From a checkpoint of a small text-conditioned image diffusion model: arch unet, text encoder norm layernorm.
Rows from block 5 of the text encoder of a small text-conditioned image diffusion model, named by matrix and row number. Rows with one number belong to one neuron. Each number is 128 + 32 x the weight over its row's rms, rounded and kept within 0 to 255. All counts start at 0. Numbers have three digits each.
After each neuron's rows are labels from the 100 texts, of 14976, where the neuron reaches its highest value: "fires on" is the input token at the peak. Only what is clearly more common there than usual is listed. The data: small charts drawn from random numbers.
# fc1: MLP up (text_encoder.blocks.5.mlp.fc1.weight, 1280x320), inputs 160-319
# fc2: MLP down (text_encoder.blocks.5.mlp.fc2.weight, 320x1280, transposed), outputs 160-319

fc1.670:146178112162141129129136133132100105188183095084153127144126136181067147125168106126112122091137064182117127148094163147139143168145107170157201126135132110142140123119052172118164175111106179150104058135217076115074162116104081157109106147120125095184084134103152049129088142133121151142128179127157107132133163088132118111075189137167105084146141174168124148200121152209092128142140158078125148130131097096089124081068142151148122144125151123104139120080106114067160144130110185
fc2.670:139147123133128130119135133132125137155145115118137134146124129118068119134125107113132117124121124194121126135112125113131118150153105143146151131131127125145145132134097162127129131117109153160119106120143125141000133100122124134112124124139123134169108118127134125144108145129121158123126143143165126137143141125137132122114165125128115100134121159133127141143107141127129119114125131123133127135128121111138123135117131121130132128132144139122123135079137114000119135123119255
fires on: "dark"

fc1.294:112151162075151126180206101129188122125156132138163105131087123193128163124095126123124163102116121114069060151096156129135091106132148180115136171112132162176145093223083118190114131125113133158128083157136238141128180117129092118158099042149117119129131124153168126133160149031098100115128156106128115109156131124128144111126113048163137187145135143123161125110223122251117135154131093179136124120135152147089090082142202084101091094120108092119221139135127109134064124128137121
fc2.294:106158054115150187084089107094086095086100045066146116129100127130120132145163099180098140126117141166092090070119127136175109202146155103075171151123112116101128146097157152137165133135161166129130164044115089091055112145183149131143117118113166132130125134087126122122058088151173137118143124151169151148096198160073081174100168130161138097130090155116150101110027123083117104165175087133089117113127129131070160227101090161098181139162189117141092136118130149110136149129124146
fires on: "heat"

fc1.449:177111183116145173053071215157114126157138133117143102129072191131128133083076118130128143163103109140072087124142135105125160126114127139132173168111147124098119149110175111119158154149126118134098147159121104157103144144157141107147069151084136218132114133144131132150127109189125151121115092116089133104114152045097097138129094164134226162129159132156157175110169114127134101168154097137120119206098138196102090118019074150121128088110133130121109142117089104124090147133081144
fc2.449:181084142168109145104152135134077100168158121121133098120088146106153134094134116178153142148114124128127061107100149132124169163099117152150160118115120060136124176120149132103185131127147191170131130118165060154121133121159139083104069156122134181105114102045078173102114026181088178102144123130074134162156111073090153136119118152136145139182146112100126146105154165157163100134140145134091141186107118163140101101098110141143139118117164171115096114105068054153119152123065138
fires on: "ring"

fc1.218:153081140138142105209179098122154133107115154139164103141102151165147146146084124136114127102145102069081083122104146104128134111139166125100134193125113176127130124199138121090185163107126125127129093125088151157123180100153098167082093052127086140084133119145140083133086078072138094192146111151101125120158119106062095172109121016177148226136164111125156089111209118193121097149157063162099125092139171147080110061114196133163082128115128169085149164148128103161036152115112103
fc2.218:090193050099140112104071129134088091160167057106119155135104073144068135120155154144155121108124134190136153088173144140107121206152058133111114117118127093134141150093136148133129103136158180159121147066152114094087109125162152124145130156113144125164112092098119166135136196124109158097139117134170142135102170196068077080101112121153098063109070156175170134129032103111125135153113121123136161126123129101151157175174108103095143157134199123174084112069113185064133183131169178
fires on: "plot"

fc1.283:112146139088105084157192084143161134097154145154153020131102141143210134100089137127154135093113137082155154129130113083124149110125144130123158108107147146187167124161100112188087170130043120092134088145127129150180137108122150085059084107139082104025130087144140142131091125081075103137120121131133123103161099147111166182152081149146120211117145116072132148139175136174139136103118135127135139116112166130163105090165155096140008114096114166143149134208137103181116136106160031
fc2.283:063149108130173129128122121176139096185135091128111152084086061118105085115185179171165112101171119172124175100141139155060164166118115105112101074094105144163098129056130132134119091155181182128168133096105076116112076092204114123165120180074158129168142122098119162114130125158119101049155097122124147100122184159115109090110110119147116120084137127149157104121083123140179124177152092116131112121113158120104136124104136099155141104132164091165062114105075164102191179153166155
fires on: "plot"

fc1.765:127128179105178139077113194146123128164156166123128166126099150169121149076005122145155146122106095153100068101194171113099146070121130140110194152089150127149136147091148109118112150186093129102113140115151180154123118123159128099192115128123153154163109146139103090150160111132163144123164115125112101085109114124134155095118083192139191124142173130163176198087161112174172140135124077133141116104106113177140174135113113114104137080099120052126084166096119134104134173136148134
fc2.765:174145156138157120054176158156097150168163148110132111118126146089123164065103117128146145105094143114168104088126169094077214143115152120103165091083119090162154192068157159093142145133081125106101125102145093183145143138148128087151114152149126171139109095134091104144102038138148184150150071158105113132182115144099148128127073137151145127157150113120152152059152126158160126110094129126145091086133125173164136149131109084158135060113091118116044167126119096122133178114086122
fires on: "ring"

fc1.249:117063109109104091155146105102166137082186133163136127179135166203140096129105137126130114138156142120134146210198105168104121115136079119123114117127167120148203138089173122163101123113138088097162143118124172142169152147126144099124116136107099181085095101133181166176118112071118131094111114150111112172108120172160128131172057159124182162158112114119129143128104161113114121184104156133099155110058100162152128109157091101111011166122084154147139073149128094126194157109121083
fc2.249:079133093086148110142118109131181086130165094143159138114127092148142109094175195151178126115167143125173202117164115132095145145123115060120103065124158128160100166070161113169101076147139157117140115096094103111165063129169147081144117179079114114118128082120112194135138147154125120023130084107093153105123151189095141111129060154140139125103127093157165100133067148105179126175116124094128087112095157125132179144160126064149111112126123097182078108153079106131196206137170111
fires on: "theme"

fc1.466:106061166153026159149100141147157131135095164135129148131143170084114107098122139121138149184143172143152233187123104155147153122098092121096117158102136197130092208116107110128057082133111104095111142093108172157118091153151136124098100144088101098101156140131133159088143111153089120065057140134136077122118075102156154123163134151068124141136181106103125165164104118066126124060190150080102086147109114204155130120108101130101141108101077090154133124143107149148186079133092130
fc2.466:170166172106117159132110129133135132089142082101171141157120171114149214132205137135126113129116111135150136120068107116176126167149111124132169158169110146087134132172088195117177116124134159090109149079140118107098166140084098108123139090130167129086121094080134107155090152108174178159140135179136169144137125106098138191127171095192100106120093164083141100169121070130096088103091113116108176114182172081102148153089123162207158158142192155035075145140122061217084176152127138
fires on: "<end>"

fc1.711:143078139143067106156103151107138147133092163140136179155147129092093112077123133148161155179118117135161152153129083112199095139104080145143164115137170111091122159132136142140114081113141114097138148126139141130127061148137177162132103111118118069119147114087130141097195152149156131076094143118085085156097092115131140085159130152150123105159129162145114176143090150142153154076123167109149078185104102115157125111120114148184173059070077095142123137133084134125156139156133099
fc2.711:147078114160107079142077125114104120116090194159146158147115105110138113093162197162156077173136084073126123116140104151132143162111085140116161070142134027096138153091174080139125115095121106110097123159119140149207149156170165164131139114078088081128136127065047117107181131144131116094162127157101158187096091138110152119164095151159095137091129083116113129145150145106105151109121110151133119116192107121160132044194147143186152104109152136152101143183146151115095112130113106
fires on: "<end>"

fc1.654:157101117085158140127100147115120144140137127138126080138147155160135169125000080120121125119166152149114024115144133128095148130133160125120145135136135102097113125106192134195170119166216133101174152124144199122107118192134121114144095157166161194164111136157148159118182084189171118121166086117099128147145126135131071108177072141123158151233128143150096114051133116103117123175150059147139139137098120108135117089074096112080119138141126150115132120077087101110145109170098147
fc2.654:120153061078168129068104115101118090105108079077149095104124123124106182106126110132173111101109151153146062052138142091116181218152199102073139102137122097113098168121206144146165118110152209103129144053148091113110119174170152053134131119138156135178124130126119159138124047163173141131160042113112156162109194173074083132144099112196116104165075146185139112045069110071109123144133088142092155104110147097135117135105091101115179114119189126103093141079094166118127168132103143
fires on: "chart"

fc1.395:160157140101153159084112181165138124135094134131133158098065164142143177130177136106124179122054114119108128099126164092170175117150132127164128131138092127100085147214140138123117140144097126107076097127124086105143081152111148104196140143136167121113145125153081119172123108149129156125132124118110192161082172097095122094127156116196123076083099140159191139147170084120138125120115150115122089161134123108136126204046128127156179117094114012118073158145096121151073180149141130
fc2.395:130144050124145156096091103138095076081064085061135135147092127150132131103184112139112089138116122130103084101118132111140144224130126094079163119122127089092112175107219127125109152086128173097109158064110106125100144209157185104169173134114120158136137094066123125172091122128171138142145103151165165177102140161058110176121121184143074152126114138109107101102059150089100086183158108094107160064145114129086176167167090147131165125146213124156102139096142159122134167122103171
fires on: "ring"

fc1.243:167185115111140147134144136119152125160124114109174127153122141176107140145136090119095056117131092159099122167098164142136133150183157181185178106115118110103149107130068160157167140133044152147093069170179111121099154101053073129150146123118118114181098149146129031206133142101125156174153164183124138145133160062161142081066167112136109118155120188139147172143129157129081146087135166108070115182151134118101126097110147153165145141146132134078134103090134106090123137100128167
fc2.243:169125145131116122123139154121124167117127131137136135160137146120092124128109115098139122146124121170132115159118125111140127120152115165151137142135132125132140126142106147116140136102113106133108115136149131141000133117110113139106128127138117141139116114134148120129130131134117145144124128134125117130126111110133130143142155127117129125152119153119116148155142133135122131104117157125139123157131123116134123116112120129134131110117110143118133116110127125005115129130117255
fires on: "<end>"

fc1.255:204063083160153127175149098104144143127092184148143113157130121133141103157077118165105098139141138109087057111101095149109129143127187122097142154137120139108142113165170125080187154100169137059129137140097139118140154133135141236100111050173120157117131115135147125097131083113159091185143119136099133187164105108087101143111131091135130173161164124109124075062154153152090096132179078140088128089173146129081133083142197161171150135119140167103135111121156119150101155132111114
fc2.255:064153104101143147072087136150073126133124142113093158119052074144112118106131166184141148118144115152125182103166161122110089166135140175083083132092146137132129129083132116139108117154143162116148150086162087087127096110174148109152121168113144105158119112090142156131144149140098095036127126104146103103060131158071082114121102094172105072101079174146172170107084104136175147143107103162153117150100137104137112123101095085115141120125165093145095134108094159135160151145175142
fires on: "heat"; "plot"

fc1.757:128081093111107139113088206097133124131131131167149227147167132182107078129158143116131089181147117133112120201186106161100120119125031123119076130152161124141155147087132099114109089109172102125095130089139134108159119163132100157196178156042127144149099125094130152181162186107070133094128124134092127173055161139149126084163118123152181101128090126157148151141078179109080118185109175143090144156121075166125125160105117148129110145114095114134125076092114153111169192123111111
fc2.757:118132124098125099146125112125207107114182118153164127157148117168165114086133169114189108133173153112186192165160097134073153156148137075154093064133151111156121158056175118194100095158101145107152111112116126125195063159141153059143128190077107132102111079145139189142161142146121133049128065129073142096119142183114147130144055183103142153127138092104144099135090153097163120141115134073137069122103154110152162132168103056156104103103105125155082097164103098136200186123159092
fires on: "theme"

fc1.529:115181134134103124135147142164114115152154096117155156103086126135098130121188130113146121142131085150154167137113157102168131151153092159158152116123112107147129160134039155117100115124095147171066051095234072117108110090116099097133133159099118054160106112086086083150110201128087183117123179149147157136125172089145162096098195117155112064095107148163148192245112128166158130091114201125134121174137108118149129154100141114165172122121146071112123132111109120102131155114123151
fc2.529:153136111124129128120123140128119140134125118119132135150130134144069127127117110112132125137137111201109116135125123119142114156153111147128143155135120125130135129136118156123134142120123137129113126111146136128000130128125128142120125125142130131160108129128141120138120131128121138141126137129145126135120128125124116133120158132128122116134112160142130134143115127126120125108134130124129129136146116119121132138116129142122137125119133129120122119087135139000117128124120255
fires on: "dark"

fc1.596:151076168159067168109138114167146167142121133142130120123104205117150121145155087109152106157210137133162166156116129144130167119120098139124149117080104134093111175080072167131112082146189127113094113132181117145123109104174153163080088140072138113129124122110112154158105097151092130136099146162113140197124173061192144134157129087074167115120141118124147194182103161104157098075144151091132135153134074160158091160048111150107150151073106088092126122148079117130169124129050116
fc2.596:146145201206081159123148127176088143099172131133077126087109136084156147150173122105123142094088146116144129095083096136121189100070144109178112113131130165123149097132076150134113115083147150148161144189170091115134188087115138164094129145115165142067160078118154122133102200116125153158141168158199098120176071098120153141150156173143066127089144132084073118130127110145115035154131136137179139139119109121117080160135121108149104162134150154106096161158152086235092109182145113
fires on: "<end>"

fc1.289:141164134120146144119104122129114172131168157138105129169037137101154122190123088108090163133160097151115209141112133168151061104223103130146101155110131094115178074139124177116146127165164109123146086115136136121113160099119074190126128160123117149115116108098162155132127162125158150085137121121144163123158124143125086118086107112168134129099073167125170116200158077146099083142150091206123085124162152123142144128100106111162160166083134011129139120177150159154145100174171143
fc2.289:108137207095166165118215111129129151147147175151111108096071164104168135155134109113092129081161119108135157154138147159175076066144127109122124164081151143074137095161101123113111085184110154165123057124133116173157183107110113137125097106140099114126117147110070160187128139079124136098130124085116223147150155149151158100111139058131163141100155113113184106135191075137109155149132126196117099118143178155143129172154144109121126159106111080109183163136150094117099097138105156
fires on: "chart"

fc1.616:158118140129115164082103161161110115151106135128128134145070177107126104162126140131104172174099169133094109187080161097144109162122104136149170179097149134103103158105123094114148155143105113112102122132114087093102112127116130091122086208119107148133150121142135177123116124181051151100097095101123131127111130075105111161135138139094155092143135128120173162162137119089110086146178152132102053199113142198122131130039068125097173100145122100127109147119036135161103110119111145
fc2.616:175128143169100096111167092166105106150194118169076174120087082115131165151170141152097135122121156111113102121048129129135166156138089159139161138133110116117136099128107109115177170131143162142118144112153068071116133097084132099091109170193140137097147112036091181116106116146070150153127100121129137190174118083077139123157098102154115088122111110104132077134133104145182122166165184129138151185125139149126105088133131099164142143150199214130114127129058075161107121123144147
fires on: "ring"

fc1.170:149134154105159099185166096155139150142177159150118122151072132117173139202115119137105132107149096121142124127169091117111101072161105115098093176112141180119148077168144104157148105110190131131170048086120151153142250106139118224066073066159080110096126120162137173132095125109060144098147092088122187139171138150119112128131093042161162185137129123109153096116152107204130121143144105221107132113135140145126135116141173111122091138111137094128140067149154123142166141118091133
fc2.170:108178176125184149129191108116145124187189149153087119114122146084141122134115093106122127064127129147115070102147117204111184124104132112155166156127137153100128089100118094163122123184166171148183131068162089109134135167104109181111081146179189123126074140139097159155130119129111115076161120129156171145153157172127153084137118096151185062095150115117134070059126102135121122135117103173137134148128064150164178214160168096112138186124125167109082091111140100085164120162171146
fires on: "plot"

fc1.202:099191126126109133147160137156115117170157093099158127142085140160076130117151110116135104123130086172139174164116160145132119163163094182155187130107133119142136135109048169136108106117107169180102063090208098136082134069131085124123109164117101061179094133108128079152113176137107166107118194133165118133129170085161148095086187113108106069150144171166136212193089150165130142114137166105120117152116103127134128116096145137127135111138135098126138126089099101075169127108119177
fc2.202:153135143137120122128139137131134148141142134132133129151137137124081131132113107105140122134124116183123125147118125116133120130146114152145138140136132127138136127143102145124137137119104126134115116139148140139000132125115128138114130135140123137154116120140144116145130139133119146141125133131137129131135119115135132128127154133122122116128121150122122141152134132134123121110117132122146127139135120114141127117119126121136128122118118139117132127103134119000115128128124255
fires on: "dark"

fc1.478:190072142157116141158113099155114153092137159134097080138151133121142141109047099149095156139126122110072060141097103159128131097112142127113147166116134176123136091136163130114147184080136107079189166174107179141135191146131146186105073101178129174096131135128209109068133087141157103177121111096127053098157099120112086169160094132133120190178151158110101114043170123188099079138191082111108149111106137158115095068099140165118095147136139156133166105153138119163101110167095092
fc2.478:094134109145067145120127133091123157006124113091149068125156158141176098118154101115144146137075142070121113081186131122166146117151187129143152132171143114120172128145121195110120162085126100127119138097150097114134099141112142101079158149139096155020090073107146075104092149115132112169055122153143089140096154124099104228144126178120118147110100108095134164133114088155157106138089128127138168133111127113126120167120103107099079126134147171116163160201157108232086158126138061
fires on: "heat"

fc1.634:191081161124147158061084188156119133128128148102141097139088165135149131103059101142132144148111105121062075108139139085092160099123122129134172148116161102125122148130167134139159155145138121110127125181126096161114155141155140108152081118086154227130124120148127114136108082196150146134161100110083137112126131058111116141157086192156211183129160124130124131077177125139128080185143076134129126158105124170096089081030098152125127134111150124124100136129083083152114161161080125
fc2.634:154098095126151154084117152126069086142110093069132111124083154120134149085144127167141132134119112146127051070130147127138173221115130127096170146119126067123115199118199149120186136127160183127112130073145057141087125148177159083123083135095137181107105096072091154119091013177118178104148109123078138157121148117081123161118127150165170132148138112112138124098121150120141097152175120140087125140120115153101123151097109161131153113118195147125078105105080119124127184131074150
fires on: "ring"

fc1.423:093140147119118115125129111165147134103140097133102164101132161110095154157159141078151110116164126134172161139104166071135161159135128125123091122118107103104092157115079134109096092185158141133109138117194101069143084133107121089150192188134176077158135132080091146163153140161119156151144151141137151161128158101171112086148133082157093074117079124150129177188100081099168123105099131115150138112152093094214092149053105097122186177150152074056103129143055175132152104131119123
fc2.423:134121081129108157106066084136092113078080100067135113110110118105146157105122116124164086124124140154162101121104109103139155189138156085059086124124119132082118146094167116129133079115166185116148172103149145106125144151187180153111158145119157106151165144077143195118128140143125132123161129141168157169094136141091099145183095160123043102139063148137088143109054128050085122153146071113089158118150134091127107136116110108101154157147230127096125119106142170154100086128108162
fires on: ","

fc1.613:141184121090129171061051214120107138166127134116109177152165106100093109121107122131138144158103148171100072127143097174109077134134115147177099144164172104102145107101143116136113135122156127113147149134160125067145087200114138148180133168146175172190120132127207145111189196207124150132117131115125083128101106141114107086111151155091138000157095185136122132089113130103100153124078135131157120168138089079129137148109069134103193118121125084132130104060138168108142127199142153
fc2.613:131099181176093109159196095111161150131152181162098091100183152071133141162134139082164100094134153040186138166093164106097139051083111129157105113144142153128128106166110071104112106122104078128124141149108154112198133162091131157104179153150105111112171119135103118139165146145138104154117130136147130153158078090148167147171062108070099132115143052104101107128176107129102142125088151084170166092087133134141132090158147075135091138140123156105143117171117111180128128119156113
fires on: "<end>"

fc1.199:180106123132118146122099149093111146141105173140117093165163110105119115109013106158114111152120161147102048125128074175097131126125191116131108130150136118103158113122189108171157170098157123085188184169121175156121158173128153176110103119192134216139117110166188146077163108148165134158126092148119082151149062139094076137157105190065130140179156150113077086026144149101087128111165083125107137134151137110134118096134121132117139124130132175138131111092176116124124109156098129
fc2.199:047120099094178139123121099121149071101120119088136130085085084159133127117170201155170163094121116112122143075157164123122110154091147108102117094110151136130072151104171107158092096170155152111154125093108118069152069125186161068165128150090153092121149124094112154132140140134132093054146115077111130092082158154108122138108083142169113125102119114155187098106094107134171137189109098146108109091076129141104155135144127079105120121144137082164111131164072150145147178141196114
fires on: "heat"

fc1.100:074159085135092120129100196061092112152144080126173104151181119169060069123108100130154122174136157168156093143129121177136085151152101133168147120190145076126142116086106169096075116092155149163117121097195125117097093135107069115134129187138140188191080091144155093086142219138126126137096190146154085140139142125115111086099154183086114057146070173179110152139083194114107161206089125160133172122139104080141154108131116124101134163180146121132211108087112104082157139143113151
fc2.100:172145154142113118131156163136110168136146134179159135164139118112101086112094122109146123157114140174127123163147093105105142125171134154155121126145123108155163127136102148128150147114103079142089133149145142162000154128108142154086103144124093177129099084148150144115125150128061166148109108143129106118156116117136122134152139130092117116117138127079104165159144138132137133079126162154160122178150134117155122118150143115126115096104122153120125106134180139047101121146116234
fires on: "<end>"

fc1.12:107114178100111116098154076123131126103195135140097029114179132086166176100116140117156173114073168081166156117118121079152122087084141103162140094151163143164114131138126079192088149139060103134150122179113132138182092106107174052088114154163124119088141120182126145120112118147140120113116113093154113079118051151137140159178078205097113160112110112119103135129138113101144136122065152102163120099073127148220122131197090051089067156164102176166143164226110095184128082139144062
fc2.12:086152118114182148107104072120152129083108084089124131073115117134145158152151117148108136057137129165107130068073161108122143161155182086098168131109088156177103114136149189101152136126130209117152120098090098128082151084153112104154136097131173112127132161101128121143076123077167131161166091111156157095152183171091132150096172098187100146137121158135178066116081080115130093170193063146072110073135199124054102154099109155128160135138173122109079150112139136160098166087140111
fires on: ","

fc1.725:117083131140102081171177094135147142089156173167126034148134142111187135107053128135167165105107132078145151137120104107111136100112142119122135123114157153176165114151132100159100173120092102109166132162090159160159142116141153127029087108146090160035142093175178148088095081127146099109108121120140075109163063151081095180180067168125139204147171112075115115104174159172117122132151100105163122089088144145159123069148130094128021114119111153164139133199126085182155132150168052
fc2.725:065134093094184139144118111135157079139164080129142144086104073154092124111191198157168148103163134147137155093135135139111125169105114080102130099122118130158074141095154124151100082146183191148157109082104095086120070109192145076157100158092153098144155111095094182124124160151129106062160090091119176111142172168090112111115089123164121116104115117178163086118068131124171110175124099137128100095107140135118157143133140079134142133129164082162081121127069125124155196150166149
fires on: "plot"

fc1.221:171105141142131113205204070100165128111124144133138067148138169141139168145096110134092112128126117115114126126086125142135124121144190110107157132140122150168146090189136130118187167122089129109143092172076148169111166108123137139076102072149099153101123126177163057146076066088172114171146140153119117107158104096092114187118110125155133236158154125116123090100158135164119092152155069125087124079127163145091107075130185111155056168148122207099140193128145002131079136111104127
fc2.221:085152086103139134141088126136154093169142124148125169127129081149047105114174162134142082122144114194162176127165138146107125154168064122111108119130109120155135149113140124102134080148166191131137129092121099081006108095153125124179160132093148108189149135105086136132123177139135142116137140100119162114110148151083116090091129104144130092107119138211171109144075105104146131157119114117126133113125154121120114117126135110156149149126170089118087128078113168030123170148157253
fires on: "heat"

fc1.402:095127113136150119138138139128115153127126141127141160134081129157148119172174103098105156173181109114150154129158137122143068096167137126126088146142126094080171092122102151125104108158149088143092084090143148137139132096109042187102148171110097154120111083074098149156157163127064167104145132149128172141139152160193136155108120108139155082109080125089165131215184086166149151074093164180166086134168143104160174155131122121116160110107114024125118095174171175133131099160131111
fc2.402:098189097088152200069133103134074099106116106087127123111051160113152145153160109174092111097121115165112120102147124118166102122148120092060159159086136126076145132121170140105138116148147201156140096052098111170090170124179132135143111108097111145144119132055086166170078111111134166096141133118153200147114164177095138155105175115177135125145115161106161117105093136105091120156151079153064126111158182128098141212125116162102160141141179095115118156095154134106114123139105189
fires on: "chart"

fc1.750:132130112139073111168144115140134145127147127111136106218137134168130093115120066136112092175147120138100132193103105160109079130174104180156141122135185114163241106080122149180123177123117122120175128148158150149119131115150110145051089144113084163127067090119197122109108115151104117078114160164134078124137123107136114179129121141098125121200157155104103191132091231156110110133126118112204115161092106148116134045093078110109055139081130118152156132126116110126230103160089130
fc2.750:118115039121150127103104117114084098120096103082135139127113125147054132136144114148143117133132117194102100118086148111163087187096103123099155128139114107096123123136145128097117125117122159127114134102135145103000122126152144121146173112121155106189121151102102128148122157101148099145142143117159153152112126130112132129123162163139083131128088144140110117124074130105110128162115114135123163088141098121117140141154107147116145140135147130141136155067148158000117124096119255
fires on: "dark"

fc1.477:153191111150133150153157139135104111175193095120134125126116141141071167143140090122100144087137071176115119152081174144124125159159122140166148128149120119126136119163064161080170174103106153167114059139211097122074171114111065160113100141126143116196099141161103073135105173156150170118142155170174106128149171116093084107093190084143112052159142175160136136190150132191085125141130143100149120140129121078092150141052140119147145150150156119112124090067128073073119161132109181
fc2.477:143157121115126136109134139143114149146145117114139131149110137127091133134124114129136118128128108205117133134121127108131117165177114150124143145126129119146162134137099165122142137116102149146112098107137115139000139106132117122121130119114118123158113125108141127142098121141110155132124148133153134129121140122130129142108176127129117116143114169127141142153114142136114124104137131123125122141132125110117121118104121139130137120119159127109127126092128111000120137121117255
fires on: "<end>"; "dark"

fc1.114:093169115075085164093103154142118132103106141104139172153093145166159106144131130139101109143140124124073176123206115088121072128161096161112081137107151180093188143086162151163104151149118081129127171102117131113166143150161144129158166158057127169130110103102178120173103151117112160106099138130114060102050149127156087170092144159057179068100132154090166184147106127160159107122103105104121108168082115123079119138138076126080074138111144125143116098200148156182115141182157063
fc2.114:104187046063121163074076127129091115089063113055127159170076139167115146132160128142071098142150099166054136080200100146168095196177118148076104173145131130078151146121206153176141161138138137127118140081106129120076180181158177115151138103079145145140097127057127110182094111121134187118119131164138117141040169162106062163074160154120128109089115160130158130127090139106101131128131113119081124138141135110092166164133105170103152159141187140147117100109152151081110137146124161
fires on: ","

fc1.441:164138110137148173103083192112120137154089137126134188148129117138088103142107088130100091151147118150070066147107135168116124132176160175133104150142120117075149103142144137088172129126190144118129115139142128097115134155107076244176149109131161174191117150128151092148155131146129127190136153162110125155114145051131119045084169093132133066144132182161131106088149147138081123132153112145106135175176109108082109103078145166157212139125134087055135107085141166111115124148108150
fc2.441:158126158134098130091114133120136135092116093099105114158146163100141115183116129069149176127119132135116171176119157106113079132158135181174106130136187133076115128109095120106181140158074063125110137166144149132046143147104104128114123198112120159140123119152195112141156134168124161125088097144114085100090143108134092165111121114082140123162095146079150199174151092117093105160140175077131082148098140160128151128117079097091131126155124097143147116140081143084140132161121232
fires on: "heat"

fc1.18:141136101130028124119102166140082117109112120134145112164108118139146064110129119146086117221128112133110162182128090123098137154154124132142105123151162092106178149107135131154164163066123096131099100132094087166127128122114117152076118177082025185110129053110159138090132181160063156123052119178139120156134121144080100186157130148121113113142115151082101157157131208098060099097165212142111108178141159118116129105139081159186131083097143143150166084140157139129146108146122116
fc2.18:114134179106204099122196094113162133129176128107122120120166134138123210122099105112140177053106153121136064096087190110144119110123165106102163180119072175159128085143106100142120130178104145142186142115131206108092130098120132059137120102202178101104105191133128128143120108081174098174183089073137116097163107144153115113129150100136154122179138132127167080088152067158155124122092043141150131060108113130132120138146138085062109158154095163107113177117123091137089095099164131
fires on: "heat"; "area"

fc1.731:154078115155140054197118107106170128126122128093136157114143147125128146164137159082124157123088139077134187126105141109141123132142129122108129159178110164170109122187122084046111128105084136066091084102097108095145146123119080152118115179080104099097142125098118075122109119144159091171148161148122152128133116129086153147105126062200123185101126103123118102189138125152092110127149102150075092103154097094106154061130178132191104110173120135088108174152096112162082169114152109
fc2.731:148147111140158117166100156153122117155115155089150179156185140101146115129146175138087112140101137128160199150148140093101123128196075099067081142141099113154147145132094123078150113101084156068088113097056122105130171138105073126166113154083079127139170124104092114106121173155147165140148154145148157100197133157069157109073144041211148129143150104133131098200123109131124153086161120125086104103161171068062161078142175149183131096156147118127076124100119106150084195128144108
fires on: "plot"; "chart"

fc1.50:079173123095099152095108121157137145085106115108107161134090165170153113143153126125135101133125108133117202144208110093146088158162069170116076135102140197125133153077114155139096087189123132104121171118140101090155120110155149149137166162055127102128130098087164124165093167133109147118111201132156086119009153092184096147117148132076141043086102144110155227182076133151135079112097107100097138127131090089119078137112093126095119154135125096100102133206118165182157114160145091
fc2.50:116155159104062143129119129147165137084108212091103146182125150139122156128115118066118067132113089104080153147175083122117116096154125174180051143160149156083191116135129130162092154135088088150141105178130161154159200162109142141134171135073126147137097113120162077181136169128103180178093166157137087092080091107152105138099141171066104106079159150113099169158175148147101119097088152100128148170112119079146117078163131113103058144140126173095144127153160125136069118149145119
fires on: ","

fc1.438:110140134098131118154170078120125173101144124173113132166080169161121073174151113081087151142179134142145167184150141126176066113197071133148099144127149111048101087137134142132094160157139145104136116128130164114127145142089071122089128154178116136140106079089144160166153129109089137096104159142115137169144122153170113125087113098107133130221068150123150153244167124099118096106097186174089119093124116125164148149167087135103135186149099098111144079173140124104172092122142113
fc2.438:144167102079128161090133098102086122114117087129115101146074172114164133152175102133075095097164101131129138102156101139224079163158074101118121136142184111047106114134178152132158154153092148141092125120131121123131167181112175139111111096131116141128090093089091161181092139113163188103128121156142189192124141168066086134077113125140102094112084157118159117148101117094131123152111140165068134153145138143124181200174091133129153190139168123157119112115167097107111142121086152
fires on: "chart"